{
  "arch": "conformer",
  "model": "multi-label audio tagger",
  "dataset": "single English command words and digits, spoken by a formant synthesiser in many voices",
  "train_examples": 78125,
  "time_shift_ms": 50,
  "n_mels": 40,
  "hop_length": 160,
  "input": "log_mel",
  "spec_augment": false,
  "win_length": 512,
  "norm": "layernorm",
  "hidden_act": "gelu",
  "mlp_ratio": 6,
  "head_dim": 32,
  "fused_qkv": false,
  "qk_norm": false,
  "inner_norm": false,
  "moe": "top_k",
  "num_experts": 4,
  "moe_every": 1,
  "expert_mlp_ratio": 0.5,
  "experts_per_token": 2,
  "shared_expert": false,
  "subsampling": 2,
  "layers": 6,
  "width": 384,
  "positions": "relative_bias",
  "kernel_size": 9,
  "num_labels": 51,
  "residual_init": "zero_last",
  "optimizer": "soap",
  "beta2": 0.95,
  "learning_rate": 0.0011,
  "beta1": 0.95,
  "shampoo_beta": 0.95,
  "eps": 1e-08,
  "precondition_frequency": 20,
  "max_precond_dim": 512,
  "one_sided": true,
  "adamw_lr_other_params": 0.0013,
  "gradient_centralization": true,
  "ema_decay": 0.995,
  "max_steps": 5400,
  "batch_size": 64,
  "epochs": 4.4,
  "lr_schedule": "constant",
  "warmup_steps": 270,
  "weight_decay": 0.2,
  "adamw_weight_decay_other_params": 0.01
}
Rows from block 3, named by matrix and row number. Each number is 200 + 40 x the weight over its row's rms, rounded and kept within 0 to 999. All counts start at 0. After the name is the row's rms in percent of the matrix's.
# pw1: conv module expand (GLU, value and gate stacked) (model.blocks.3.conv.pw1.weight, 768x384), inputs 77-153
pw1.18,109,162,250,154,193,144,227,175,204,184,162,259,190,199,235,198,282,230,177,142,228,201,188,215,168,144,252,158,146,173,241,170,199,202,273,213,234,236,193,161,209,204,144,176,292,186,183,249,225,193,197,158,233,203,154,183,240,275,155,226,264,162,251,192,204,152,201,231,250,200,229,194,181,280,213,274,248,207
pw1.19,119,239,293,154,191,178,276,119,281,283,155,152,219,211,184,168,201,194,172,265,193,205,251,145,219,169,227,276,197,251,214,181,185,243,176,103,166,168,210,180,220,277,175,129,176,168,233,140,226,238,228,177,227,182,151,129,155,253,210,211,265,192,204,200,189,227,178,157,283,196,196,163,226,133,213,225,195,142
pw1.20,105,257,188,163,160,175,199,176,192,281,154,177,132,183,180,190,124,200,173,265,204,235,178,198,148,319,181,205,230,224,190,231,230,195,186,238,200,244,249,215,178,214,198,232,155,235,207,194,178,241,192,241,139,147,126,243,236,208,222,196,185,231,144,198,234,186,243,132,157,185,216,236,176,171,233,169,188,185
pw1.21,125,199,169,213,114,203,246,139,283,239,149,134,210,191,204,139,254,221,231,217,154,235,246,130,238,185,298,204,248,203,263,173,244,139,250,180,207,212,157,197,253,207,255,154,195,208,243,160,255,212,273,188,265,142,213,165,117,177,229,223,200,223,206,216,150,186,186,153,252,154,187,208,195,205,210,240,104,218
pw1.22,106,162,233,172,172,248,287,188,175,175,238,220,253,154,191,157,240,278,154,169,203,258,209,198,132,170,259,138,223,182,217,291,221,201,156,190,136,216,109,175,226,230,241,220,230,236,143,194,204,158,226,191,222,152,182,223,185,229,207,207,135,202,209,204,160,136,131,181,188,211,257,201,172,112,264,224,214,232
pw1.23,107,179,175,191,179,207,215,154,154,213,277,218,151,239,221,212,148,189,231,183,213,173,230,224,220,237,202,175,172,169,154,210,168,185,220,284,172,247,196,229,207,201,148,182,198,182,142,288,149,240,126,232,268,185,241,260,226,88,138,127,220,185,207,151,215,137,213,300,199,205,168,248,272,182,153,194,231,236
pw1.24,090,153,166,293,215,192,226,233,250,124,142,219,228,145,239,194,194,178,138,179,196,215,275,196,216,208,145,173,267,175,194,237,171,176,221,219,257,239,268,228,210,198,175,210,194,247,173,221,147,296,243,263,242,235,204,207,163,208,119,137,192,178,213,98,122,215,225,222,132,223,174,250,143,190,232,204,246,165
pw1.25,090,139,234,200,161,191,145,226,184,168,205,212,169,204,181,207,203,230,214,264,181,159,177,171,211,243,217,159,163,151,176,180,143,174,216,246,178,198,239,181,154,145,145,229,197,220,207,281,183,189,124,147,196,149,213,272,219,128,199,196,185,211,171,173,200,216,237,239,202,200,190,215,252,175,194,223,259,257
pw1.26,111,168,240,217,232,231,212,177,217,155,161,226,195,198,143,236,225,188,127,216,221,209,160,147,239,177,215,238,187,246,186,261,139,187,189,157,225,268,175,170,223,183,159,192,246,183,125,171,133,256,164,156,246,226,176,161,185,211,270,111,245,207,242,135,163,232,222,139,207,241,219,259,146,219,208,230,179,206
pw1.27,092,166,188,242,152,208,219,200,160,142,230,229,123,158,223,183,197,182,204,180,181,206,223,214,183,191,195,198,206,104,227,248,181,181,190,242,260,221,254,192,181,219,190,320,302,186,166,281,160,107,240,282,213,187,195,260,221,220,128,226,110,190,129,183,190,241,211,192,177,325,158,251,218,185,156,205,196,185
pw1.28,107,216,307,279,237,230,173,236,193,218,182,326,188,242,204,238,149,195,218,234,191,220,226,255,278,168,188,131,185,188,229,174,249,230,213,256,238,151,205,196,188,197,218,225,241,175,206,185,210,287,231,197,177,262,249,203,183,188,244,187,181,212,221,223,161,182,225,231,197,243,160,275,213,239,172,208,252,261
pw1.29,086,215,163,194,249,202,170,196,217,178,167,184,210,199,284,274,187,292,269,101,203,243,221,173,231,235,226,213,188,233,167,223,142,147,137,228,203,139,170,305,214,238,239,164,178,256,103,205,143,183,142,197,263,261,223,219,145,88,204,121,203,251,164,176,191,207,223,238,264,240,241,206,225,209,144,206,185,238
pw1.30,079,177,227,115,180,213,171,187,237,164,205,190,126,194,221,194,191,227,249,215,197,201,158,224,198,218,182,178,207,213,188,172,191,192,190,266,254,209,140,204,178,213,232,229,219,142,192,142,190,213,190,191,197,205,250,219,189,160,240,198,212,178,130,201,199,125,154,214,248,259,139,138,234,200,193,193,192,180
pw1.31,089,151,223,173,254,142,195,167,112,130,282,257,247,156,210,228,186,187,243,189,153,192,117,258,174,162,196,156,258,141,218,172,230,256,207,234,191,176,190,198,196,169,250,227,213,151,181,314,241,171,218,224,115,191,234,282,184,226,208,220,209,170,223,234,248,123,145,227,158,210,167,232,220,162,235,178,225,194
pw1.32,103,228,213,77,208,144,142,235,154,185,167,278,188,166,272,136,143,174,226,151,213,236,181,165,190,193,174,245,159,271,195,195,163,157,215,176,126,189,246,237,200,233,190,237,166,209,231,200,158,207,116,226,126,205,180,309,171,182,191,171,236,239,256,147,264,275,226,190,255,129,194,173,191,222,160,112,220,126
pw1.33,103,216,265,129,162,161,275,205,140,193,200,280,265,156,183,207,221,218,173,170,126,257,203,182,208,179,211,273,193,191,281,271,216,266,211,224,190,178,230,135,226,229,265,230,263,235,167,220,137,161,248,176,185,158,173,198,218,224,219,271,236,211,275,204,205,178,182,243,266,201,214,167,213,191,233,218,195,141
pw1.34,107,220,199,144,220,248,183,205,164,134,125,169,228,227,154,269,174,224,166,143,173,237,204,146,284,247,241,195,142,221,132,219,153,201,216,173,145,228,203,171,140,192,164,109,288,146,194,173,152,269,216,161,218,182,248,160,240,172,247,188,238,172,260,187,143,208,143,166,246,231,254,192,244,133,171,201,196,177
pw1.35,070,202,188,192,153,239,250,247,236,171,172,234,275,180,156,214,236,224,123,234,190,193,210,217,208,242,237,98,227,223,190,165,97,143,260,177,140,156,133,209,120,127,205,281,168,231,184,241,184,186,224,184,176,178,136,200,235,273,161,159,249,169,262,242,114,214,190,167,189,165,215,200,277,203,201,276,278,168
pw1.36,088,199,194,189,138,142,230,212,190,222,228,175,217,137,141,213,138,204,169,151,219,259,237,191,146,201,182,195,251,210,254,203,223,196,165,189,250,166,119,262,196,196,238,186,208,273,171,222,186,165,141,249,161,204,186,287,212,173,162,236,215,179,186,179,262,236,204,286,167,234,230,236,155,179,153,153,132,193
pw1.37,089,194,195,149,311,169,192,162,114,250,215,195,174,208,226,148,206,147,224,146,211,121,178,211,162,123,217,224,155,251,204,200,234,181,198,88,194,174,235,198,148,265,192,158,184,154,230,185,201,243,219,216,143,192,223,284,155,173,158,175,197,162,177,196,182,227,241,208,217,151,205,158,205,159,182,165,317,165
pw1.38,116,120,203,185,209,189,147,219,191,167,226,254,195,189,128,188,217,212,159,225,231,174,193,227,240,234,232,112,173,175,213,240,134,117,222,264,186,228,204,197,177,255,163,246,182,202,195,293,175,135,260,133,257,183,193,207,233,230,138,216,88,187,211,186,148,221,165,206,143,240,162,266,214,113,223,205,262,257
pw1.39,119,164,205,198,216,214,246,95,204,224,246,102,199,188,262,223,219,266,194,215,172,188,222,266,181,137,269,281,222,216,176,150,233,192,238,203,164,254,248,217,155,219,153,159,175,251,162,151,242,194,210,109,233,244,262,105,122,165,242,222,183,158,247,186,175,171,146,223,144,185,177,185,269,175,201,232,199,159
pw1.40,108,222,284,201,199,231,200,189,215,195,195,201,148,207,194,151,192,187,251,208,238,240,158,239,229,240,228,210,169,192,177,133,161,140,191,249,223,223,223,212,142,205,207,240,158,208,183,175,205,215,161,151,237,147,175,183,250,203,267,208,243,183,304,173,150,271,175,197,187,200,168,190,249,176,177,231,230,280
pw1.41,112,239,212,165,219,224,157,214,250,157,221,170,236,169,123,128,199,165,178,251,241,256,210,117,221,240,251,222,208,255,130,252,189,207,210,128,202,168,180,224,157,135,224,204,269,177,230,260,210,229,173,216,176,171,199,247,246,199,191,181,224,160,135,222,160,157,233,173,233,158,268,154,186,199,257,167,142,140
pw1.42,086,293,195,194,241,194,167,170,145,254,189,215,172,231,251,140,229,152,140,226,176,175,294,240,151,163,192,217,161,257,189,235,271,266,182,119,222,144,257,196,167,246,145,144,313,222,205,197,188,200,254,165,171,169,245,217,257,205,199,219,199,142,259,155,172,262,222,184,205,130,179,226,146,221,171,177,254,233
pw1.43,081,213,220,187,229,184,189,150,172,209,203,182,175,231,218,194,254,204,116,278,248,197,261,201,117,249,196,233,144,233,216,188,268,184,174,163,214,207,224,260,229,192,212,226,109,160,294,180,214,236,137,121,144,239,225,155,191,192,134,214,159,193,118,166,266,308,215,201,313,121,198,193,174,257,197,210,106,250
pw1.44,099,203,254,211,128,211,173,254,206,210,229,255,205,190,188,165,174,153,208,151,273,189,155,229,186,206,191,201,167,201,189,140,163,195,286,248,168,160,155,128,227,189,283,261,169,212,193,312,209,213,116,234,201,103,195,285,192,220,232,144,176,274,180,229,229,193,272,249,199,164,112,197,176,233,277,215,188,187
pw1.45,108,254,202,254,227,128,130,206,264,175,180,227,226,230,207,230,227,124,224,242,154,161,199,211,269,235,169,239,141,169,220,205,190,174,191,201,189,198,171,296,192,260,152,130,156,151,237,166,157,267,168,180,188,261,244,126,205,170,195,204,203,165,173,236,183,212,269,213,199,147,187,144,222,274,199,202,136,176
pw1.46,106,221,140,254,272,144,192,212,159,144,162,164,202,194,201,225,188,212,197,231,195,174,114,201,164,223,211,204,176,127,168,135,242,178,156,213,149,254,239,204,158,184,135,225,182,167,143,274,226,123,113,182,126,168,202,204,171,162,186,235,186,214,165,158,244,180,178,237,160,260,254,244,244,174,205,186,173,211
pw1.47,083,200,203,178,171,208,164,203,232,237,123,160,182,217,204,236,184,224,171,143,206,160,222,262,196,190,203,138,181,186,192,250,187,170,254,130,134,275,268,181,125,228,178,268,245,167,219,250,248,220,241,193,194,138,241,216,223,204,282,220,163,246,205,249,257,185,230,193,228,228,194,233,191,215,262,240,230,170
pw1.48,110,167,247,262,206,231,209,229,243,224,209,200,258,206,209,204,182,230,221,168,240,142,212,222,197,188,220,165,213,153,239,190,196,260,163,256,222,236,174,150,149,228,96,195,201,149,234,171,217,230,229,159,207,236,238,192,229,202,205,166,167,216,199,235,202,213,172,209,117,189,191,290,236,199,158,233,223,213
pw1.49,080,150,239,189,214,219,211,239,204,184,185,186,195,163,163,201,201,259,183,208,229,256,232,217,89,165,219,186,179,161,222,242,259,224,191,304,249,134,140,120,214,177,195,230,230,184,157,250,226,204,210,182,191,215,198,216,232,195,167,159,184,206,139,201,222,188,115,170,142,186,279,237,216,197,169,245,191,198
pw1.50,109,220,189,179,306,192,204,238,165,176,190,206,211,262,200,225,151,201,195,207,171,184,146,141,165,100,199,150,294,258,192,195,171,183,157,240,229,214,268,244,181,145,225,153,186,155,166,259,243,217,189,149,126,191,243,162,203,234,241,121,241,291,249,176,184,215,147,219,215,225,242,226,237,205,253,176,166,150
pw1.51,106,207,173,141,210,248,131,216,253,172,229,215,156,206,166,164,177,97,221,168,237,203,162,199,260,219,143,177,129,216,190,249,219,212,190,217,178,182,132,237,269,166,287,208,245,200,240,150,217,217,255,188,230,186,182,149,134,109,149,147,154,200,226,212,208,174,201,263,220,137,99,209,206,195,262,240,237,260
pw1.52,106,161,205,207,229,226,269,196,218,232,231,162,159,213,312,209,182,267,255,184,146,194,209,236,209,186,123,221,179,170,162,216,193,188,225,237,194,248,231,227,131,150,259,205,215,211,131,204,210,172,200,273,241,263,185,218,194,161,244,195,196,237,169,208,239,232,169,167,215,210,171,204,275,162,164,228,211,183
pw1.53,094,296,198,243,263,158,184,159,224,212,217,199,158,206,200,198,160,167,212,263,187,258,244,174,156,255,185,190,141,253,207,217,237,248,151,183,245,222,209,245,321,201,131,235,233,135,249,141,195,187,193,163,226,298,222,131,213,145,128,208,183,192,192,252,251,225,248,201,228,178,179,225,223,157,211,175,274,223
pw1.54,087,153,153,175,180,203,207,212,225,161,150,181,233,191,238,268,252,189,150,202,138,237,196,227,174,255,211,188,246,189,166,226,178,188,203,177,145,138,242,240,156,207,111,169,206,204,207,217,146,267,189,149,299,232,236,118,206,230,204,177,195,164,271,169,175,209,211,220,275,165,215,220,220,249,181,238,134,218
pw1.55,075,176,168,269,181,250,208,187,139,170,248,192,125,254,240,111,230,214,224,175,188,254,218,209,182,165,225,198,179,184,221,161,156,166,234,209,212,260,230,169,186,238,120,175,244,198,152,204,126,191,179,207,266,140,231,191,216,187,184,227,155,216,190,98,153,187,249,225,242,242,172,213,196,246,211,150,214,233
pw1.56,113,184,77,207,205,159,138,201,174,252,183,158,174,184,237,213,192,194,275,178,212,207,155,135,188,234,206,268,172,266,193,255,187,222,193,174,190,308,251,261,222,233,230,226,177,209,161,168,197,145,130,252,266,175,224,170,175,172,210,192,203,196,131,177,261,252,185,171,175,146,167,97,185,167,224,142,185,147
pw1.57,078,185,265,213,210,227,160,278,164,228,246,231,195,184,186,162,165,234,160,197,244,200,128,173,242,125,187,178,251,255,210,219,209,278,198,256,153,233,193,245,182,187,240,148,296,173,131,272,214,150,205,236,248,178,206,272,286,280,148,177,182,174,170,180,185,200,214,238,139,203,249,240,165,197,136,245,242,263
pw1.58,101,200,327,232,289,227,138,199,169,208,238,195,162,314,195,239,215,224,221,209,123,235,209,270,228,187,201,113,157,194,169,164,191,192,255,183,211,131,214,213,168,151,182,196,259,184,172,212,255,211,206,179,204,204,206,278,163,189,271,250,182,165,227,208,184,154,205,164,223,316,165,214,187,231,181,243,217,279
pw1.59,104,177,239,215,181,187,238,109,209,173,203,221,163,164,124,163,185,151,191,216,256,212,150,250,244,270,241,209,208,165,233,173,183,260,198,185,228,203,199,177,226,226,240,198,222,301,254,241,186,194,187,191,203,125,100,237,208,179,233,214,223,169,213,267,158,213,217,204,238,285,168,211,169,201,240,264,157,309
pw1.60,095,191,202,189,223,206,223,202,201,210,200,175,229,237,146,182,202,192,188,257,163,149,219,212,128,255,225,131,140,154,210,236,232,207,252,239,205,169,228,160,161,130,217,242,240,203,216,220,192,164,249,223,187,223,215,222,218,207,215,165,164,195,197,177,192,281,199,215,200,162,216,266,223,153,214,209,297,206
pw1.61,081,157,133,190,187,267,217,195,293,105,159,125,249,122,187,215,217,187,219,211,155,173,221,161,198,225,162,188,255,240,155,216,220,176,174,134,220,240,196,229,165,121,264,203,201,209,224,204,209,227,183,273,196,157,264,221,155,139,252,211,224,262,164,202,168,151,218,143,267,180,254,122,182,240,167,252,207,134
pw1.62,097,200,147,231,199,230,159,268,176,184,153,254,226,204,262,325,226,270,198,162,188,169,218,169,245,236,161,197,182,140,245,237,252,209,157,191,202,163,222,243,254,190,172,150,212,183,183,169,147,229,141,175,182,253,122,82,207,231,271,176,228,178,263,257,231,221,214,161,231,169,220,206,111,271,180,157,160,266
pw1.63,121,226,164,143,133,173,206,256,169,210,179,318,193,185,223,216,249,204,165,166,251,191,157,200,154,165,127,256,178,179,278,247,93,239,232,163,276,147,173,157,222,236,260,285,169,176,149,178,195,138,174,211,187,218,182,151,222,235,217,174,255,105,235,201,220,203,243,240,178,242,200,143,156,220,212,142,141,258
pw1.64,080,268,174,220,188,202,183,147,181,223,222,258,176,164,188,143,222,198,228,208,260,274,206,157,262,212,160,240,173,294,176,161,110,111,252,162,138,185,218,170,211,218,209,230,130,201,221,106,145,170,160,208,209,201,161,217,258,197,204,207,271,167,210,122,177,261,177,165,199,183,189,159,235,181,169,217,125,170
pw1.65,097,191,259,166,204,233,210,196,189,198,206,158,137,181,175,191,164,211,227,174,256,162,158,183,178,256,225,243,200,173,207,118,232,212,194,193,187,271,240,226,299,249,206,195,240,293,267,193,131,224,208,219,265,234,243,223,173,239,217,184,224,198,158,214,191,216,169,174,153,100,156,197,228,239,143,241,165,164
pw1.66,098,177,203,195,261,166,141,220,203,210,171,269,198,144,202,218,243,219,197,264,198,181,118,265,155,181,235,227,268,166,213,159,216,176,215,241,248,149,167,245,208,160,173,230,204,144,210,232,241,165,155,197,161,234,218,149,187,284,159,183,238,258,233,239,245,187,155,167,226,256,180,203,150,243,212,203,206,203
pw1.67,097,217,172,241,214,223,153,216,118,203,201,225,172,255,229,160,167,177,187,182,166,173,110,127,223,201,180,172,235,169,129,243,148,201,221,190,165,217,122,199,146,196,195,211,139,174,126,155,173,239,156,152,202,242,189,166,226,225,236,153,203,149,230,267,176,157,240,189,202,234,227,148,225,219,230,196,248,244
pw1.68,093,163,215,216,212,133,192,214,211,166,177,184,205,215,220,173,170,213,153,261,193,246,218,148,133,238,197,232,178,135,196,201,259,275,233,194,199,166,212,160,220,170,204,209,209,205,245,249,174,191,229,257,145,210,191,185,201,179,230,273,214,164,173,213,255,207,236,168,184,139,190,182,136,295,176,208,158,222
pw1.69,115,228,174,183,166,233,147,155,161,180,217,168,176,303,185,202,215,194,189,204,158,189,160,262,242,179,149,247,145,290,172,200,123,234,248,156,204,153,184,171,188,128,130,167,198,198,197,151,216,239,172,143,132,248,180,216,199,108,137,131,245,148,197,183,271,173,191,199,248,188,195,153,186,200,168,229,135,168
pw1.70,108,175,284,217,239,155,195,252,263,149,123,276,278,195,234,225,174,226,121,215,196,207,177,158,197,159,228,243,232,236,228,265,251,221,154,165,224,258,185,291,201,159,198,179,204,194,182,270,226,176,124,211,215,183,153,153,184,218,189,151,249,238,188,218,176,161,192,178,169,231,231,134,198,269,196,191,152,124
pw1.71,108,238,221,202,172,303,207,169,264,193,229,209,192,143,148,209,220,171,190,178,144,225,176,173,211,203,230,195,169,149,226,256,85,174,193,252,159,163,159,141,147,207,206,202,190,241,195,215,147,243,215,175,151,197,142,217,274,169,208,226,192,150,296,218,204,176,205,170,177,191,188,273,189,104,223,240,216,195
pw1.72,101,278,145,241,212,224,261,142,289,262,227,192,296,191,178,179,215,234,146,230,233,80,249,310,143,150,240,191,268,264,231,125,297,183,173,195,182,201,121,211,213,226,199,169,145,231,224,219,248,252,295,219,175,208,158,179,139,134,182,152,119,199,264,188,183,104,231,210,174,227,175,258,178,176,241,240,195,190
pw1.73,069,195,213,200,161,185,204,221,187,148,201,186,161,189,190,227,220,141,212,181,210,123,161,196,135,220,149,180,255,206,201,230,201,121,196,105,221,172,226,233,196,151,207,291,198,178,206,210,244,200,160,198,120,214,152,183,160,229,226,161,157,180,205,221,235,238,209,213,197,222,183,208,158,182,233,132,221,127
pw1.74,095,140,178,181,148,164,244,190,163,198,231,208,195,247,145,256,258,214,208,237,265,193,249,232,207,131,220,201,147,226,263,259,168,250,238,225,260,225,216,200,188,156,194,233,226,226,44,171,217,162,188,147,182,201,223,193,216,169,123,118,182,129,204,204,234,202,215,234,167,239,233,221,184,201,140,200,161,212
pw1.75,104,205,173,210,139,226,113,179,192,242,193,246,203,188,226,201,210,155,224,152,182,131,142,210,253,160,161,190,205,152,252,134,75,183,210,164,173,118,208,197,171,195,209,230,146,257,266,140,137,178,181,181,157,208,177,165,192,247,214,290,219,183,268,202,259,230,232,230,215,180,144,188,158,186,205,238,144,187
pw1.76,100,157,175,179,216,196,235,194,185,225,180,130,198,203,221,211,199,216,193,219,169,252,191,169,194,145,211,221,166,275,227,226,162,145,146,167,205,268,162,194,216,160,175,202,217,208,138,187,213,169,151,208,217,176,154,233,169,172,162,227,266,273,144,221,244,268,177,115,240,140,247,214,140,165,185,157,218,102
pw1.77,111,152,217,170,189,149,218,102,165,223,181,208,194,146,227,144,178,108,242,141,140,145,190,224,245,175,161,241,166,189,168,176,213,153,143,127,184,238,207,260,194,187,201,137,167,258,197,179,201,167,152,194,161,206,224,206,142,139,187,241,244,237,194,202,217,151,257,241,219,239,196,177,295,232,210,182,231,178
pw1.78,085,230,245,141,208,250,226,163,171,182,214,240,248,217,191,187,180,211,186,172,222,305,194,145,189,189,225,192,142,252,209,206,192,190,175,164,167,245,203,174,210,277,226,194,229,282,195,192,211,128,182,213,270,156,190,293,274,242,201,267,119,255,165,131,159,273,178,245,164,239,283,263,214,225,179,196,196,178
pw1.79,093,189,177,230,199,256,257,212,227,197,220,144,211,217,192,264,281,223,190,224,186,248,190,159,183,223,169,245,263,91,233,205,187,246,224,270,218,166,270,187,201,194,167,222,231,158,170,214,142,261,209,171,219,186,195,155,224,165,213,241,256,136,144,247,180,125,199,141,200,178,153,234,196,231,257,235,146,212
pw1.80,108,229,180,184,219,221,98,203,233,220,210,172,239,170,151,229,138,211,210,191,197,192,226,239,222,184,179,122,230,219,191,184,269,236,225,213,135,194,207,188,146,161,147,189,253,161,276,171,291,294,212,246,157,235,235,175,214,178,254,215,205,178,216,249,251,138,207,228,167,191,275,231,268,195,220,189,208,174
pw1.81,113,225,239,225,210,149,184,185,224,234,224,198,154,205,179,135,194,80,248,237,105,174,201,272,204,141,196,207,225,206,205,178,287,235,144,179,251,275,192,223,225,182,225,147,206,190,127,235,256,232,301,199,199,195,149,217,215,225,176,169,257,144,196,246,199,165,270,201,206,179,169,168,200,232,281,156,277,238
pw1.82,109,142,196,212,156,239,198,185,223,213,212,204,190,188,210,224,223,232,197,226,159,275,217,272,247,211,116,97,256,205,204,191,190,174,177,254,273,268,150,248,189,219,248,200,182,243,159,183,226,181,187,186,220,190,168,165,111,151,225,260,203,171,290,218,205,188,217,256,181,291,180,180,192,181,228,194,209,241
pw1.83,085,210,151,156,146,213,263,184,201,209,204,175,154,203,178,156,199,162,174,271,225,210,213,197,147,129,184,253,256,206,171,207,171,208,231,209,248,222,168,161,124,182,202,270,145,157,152,224,255,144,203,194,177,185,228,217,240,234,138,166,175,186,204,168,194,288,133,233,173,205,152,159,243,184,200,182,167,207
pw1.84,085,240,236,114,241,225,250,267,195,160,204,241,155,222,264,90,227,159,226,181,253,175,260,211,262,278,152,211,166,200,104,210,178,190,176,196,248,231,196,178,241,250,213,222,185,210,208,152,174,198,199,239,202,251,219,242,208,188,218,136,233,212,151,163,223,208,267,215,274,216,88,151,181,219,195,181,195,234
pw1.85,080,231,167,212,183,134,228,221,151,101,179,241,253,191,154,87,108,164,233,173,170,170,173,190,191,222,166,111,211,195,177,179,197,219,176,217,202,191,251,229,237,196,202,191,241,191,236,211,185,237,214,226,203,238,181,182,201,214,205,187,134,177,232,205,219,189,186,197,168,176,217,186,173,174,305,172,209,156
pw1.86,101,186,160,144,148,184,186,166,222,133,156,189,159,184,195,225,197,139,262,154,191,212,230,231,255,205,165,155,193,177,179,179,104,219,131,168,235,152,284,177,148,143,206,212,251,192,243,211,214,206,155,240,171,170,192,179,170,183,249,246,230,211,264,167,234,275,132,180,272,229,190,159,154,116,187,191,168,219
pw1.87,082,206,235,219,217,203,144,172,216,190,241,229,129,274,198,234,114,216,241,224,139,170,180,220,185,137,190,219,243,218,237,226,175,233,242,118,206,185,269,264,186,207,160,185,253,181,204,167,170,231,227,254,136,241,185,227,223,230,163,197,194,192,249,118,190,181,190,251,226,232,174,214,213,216,151,147,155,104
pw1.88,094,219,263,161,204,160,174,203,215,158,213,191,218,193,214,231,266,204,209,190,217,179,244,189,165,178,216,191,145,203,159,204,226,178,152,175,242,235,155,233,249,150,284,269,132,154,205,234,186,211,189,242,174,180,246,223,154,242,212,168,149,227,235,218,169,246,231,183,219,238,251,203,182,181,143,107,203,239
pw1.89,081,186,199,206,174,186,217,208,173,176,193,213,214,181,267,277,293,213,194,276,167,146,300,185,206,277,175,217,178,216,139,200,152,130,192,149,209,245,263,219,179,245,98,268,183,136,200,135,233,220,212,166,108,174,177,159,180,166,209,154,317,158,232,159,140,177,187,121,228,186,205,176,208,179,218,238,171,177
pw1.90,101,256,228,219,179,255,191,251,255,200,112,174,239,129,158,233,176,121,172,200,193,247,198,162,114,243,169,238,199,171,242,177,174,248,151,201,214,184,182,158,175,206,214,240,179,266,217,186,165,207,129,276,167,191,217,228,280,217,208,147,202,223,200,178,218,237,202,152,156,222,292,224,197,215,146,203,188,174
pw1.91,103,154,297,210,256,194,175,235,229,206,221,210,212,298,170,215,236,186,222,210,133,175,204,268,160,141,201,123,198,141,229,196,198,236,221,209,198,83,168,235,160,185,163,164,171,161,267,218,201,239,211,170,138,240,276,164,186,225,192,183,181,242,273,286,190,180,165,240,232,185,172,244,255,266,217,241,246,255
pw1.92,090,160,181,163,247,127,246,201,206,156,166,173,200,251,244,192,257,242,150,194,191,271,204,222,187,244,301,251,202,155,173,211,211,259,210,171,193,186,252,166,221,270,131,264,213,163,203,189,153,61,157,158,291,154,213,221,217,233,213,233,263,311,190,187,214,243,172,187,209,169,175,159,165,170,200,221,124,158
pw1.93,083,102,258,224,230,206,242,199,169,180,190,216,234,221,232,162,221,217,144,177,174,242,199,195,194,223,282,252,174,189,228,238,246,208,120,216,204,238,187,219,219,206,231,187,243,260,227,211,153,195,194,185,223,159,209,225,189,216,180,261,98,240,86,199,139,224,149,159,208,147,153,221,171,179,213,237,168,159
pw1.94,106,244,342,219,211,202,199,173,226,190,255,257,186,244,178,225,202,142,275,192,212,133,195,222,301,186,236,166,181,181,199,236,225,241,226,191,105,259,256,230,180,239,104,142,245,178,239,172,213,249,202,236,210,218,271,228,190,200,177,198,229,177,236,210,157,210,201,223,236,206,190,215,261,164,159,148,224,161
pw1.95,113,165,284,152,127,231,280,193,260,132,162,259,182,184,244,208,191,241,254,97,157,247,251,180,155,137,187,216,159,147,277,171,118,174,202,221,137,210,133,158,179,181,235,194,189,259,134,206,210,215,167,204,261,250,193,176,194,234,185,193,210,256,218,264,193,184,231,247,223,203,243,240,276,291,230,250,166,169
pw1.96,097,165,181,203,203,162,236,175,207,190,219,253,244,262,194,209,225,226,96,254,146,197,229,133,174,183,291,191,226,256,155,337,204,230,212,172,239,250,234,182,248,206,186,183,172,227,107,302,148,247,261,179,176,177,243,162,188,156,175,136,182,198,278,189,132,126,214,205,188,157,260,257,201,181,250,263,150,125
pw1.97,093,242,200,231,131,220,190,158,218,259,152,177,201,195,150,195,234,204,262,258,161,198,206,192,241,211,217,159,148,249,284,239,207,172,187,219,130,240,173,196,233,201,202,173,223,173,232,256,247,237,229,179,179,117,145,169,254,194,142,218,234,188,269,244,266,177,86,223,183,133,172,209,227,95,227,242,200,174
pw1.98,085,185,238,220,183,254,217,201,208,181,168,145,243,166,170,249,248,256,193,218,217,272,270,155,212,300,218,245,226,118,196,139,212,248,214,262,236,153,146,146,200,199,146,189,198,207,206,237,107,203,220,174,224,171,137,169,186,165,201,242,197,157,182,232,202,135,216,186,231,182,148,180,263,212,207,186,132,227
pw1.99,111,246,161,140,198,222,195,232,231,180,228,191,177,215,263,121,207,232,193,205,189,232,202,174,169,244,217,210,223,167,147,307,171,168,210,247,192,171,230,166,204,257,143,231,223,197,143,177,175,177,177,241,170,169,212,248,152,222,199,228,184,247,135,192,224,236,205,198,282,262,222,184,214,171,198,186,175,127
pw1.100,081,184,151,174,243,200,240,232,203,220,172,217,215,223,233,166,232,326,157,207,233,172,197,186,158,155,256,186,192,190,219,165,142,229,227,220,185,125,264,174,266,245,187,230,182,213,160,252,232,147,159,128,311,188,176,174,175,209,157,219,160,182,160,216,189,245,162,205,235,216,136,179,244,170,289,216,258,173
pw1.101,097,171,159,159,192,177,145,263,212,144,137,216,180,225,236,204,187,203,197,168,233,203,123,166,192,201,161,186,206,182,166,205,123,157,251,117,230,157,245,258,167,207,181,230,209,182,201,240,203,193,229,212,125,163,205,265,225,162,298,144,283,244,189,194,229,320,213,185,210,184,263,237,184,271,145,145,225,197
pw1.102,081,204,167,236,237,167,198,165,207,222,225,186,217,188,219,169,189,193,215,233,107,160,163,210,171,226,186,138,197,189,240,226,190,177,156,189,173,186,154,278,194,201,143,151,212,257,217,108,207,243,211,194,147,250,167,129,170,201,133,225,166,162,222,193,114,115,174,204,207,213,188,141,184,151,229,169,203,181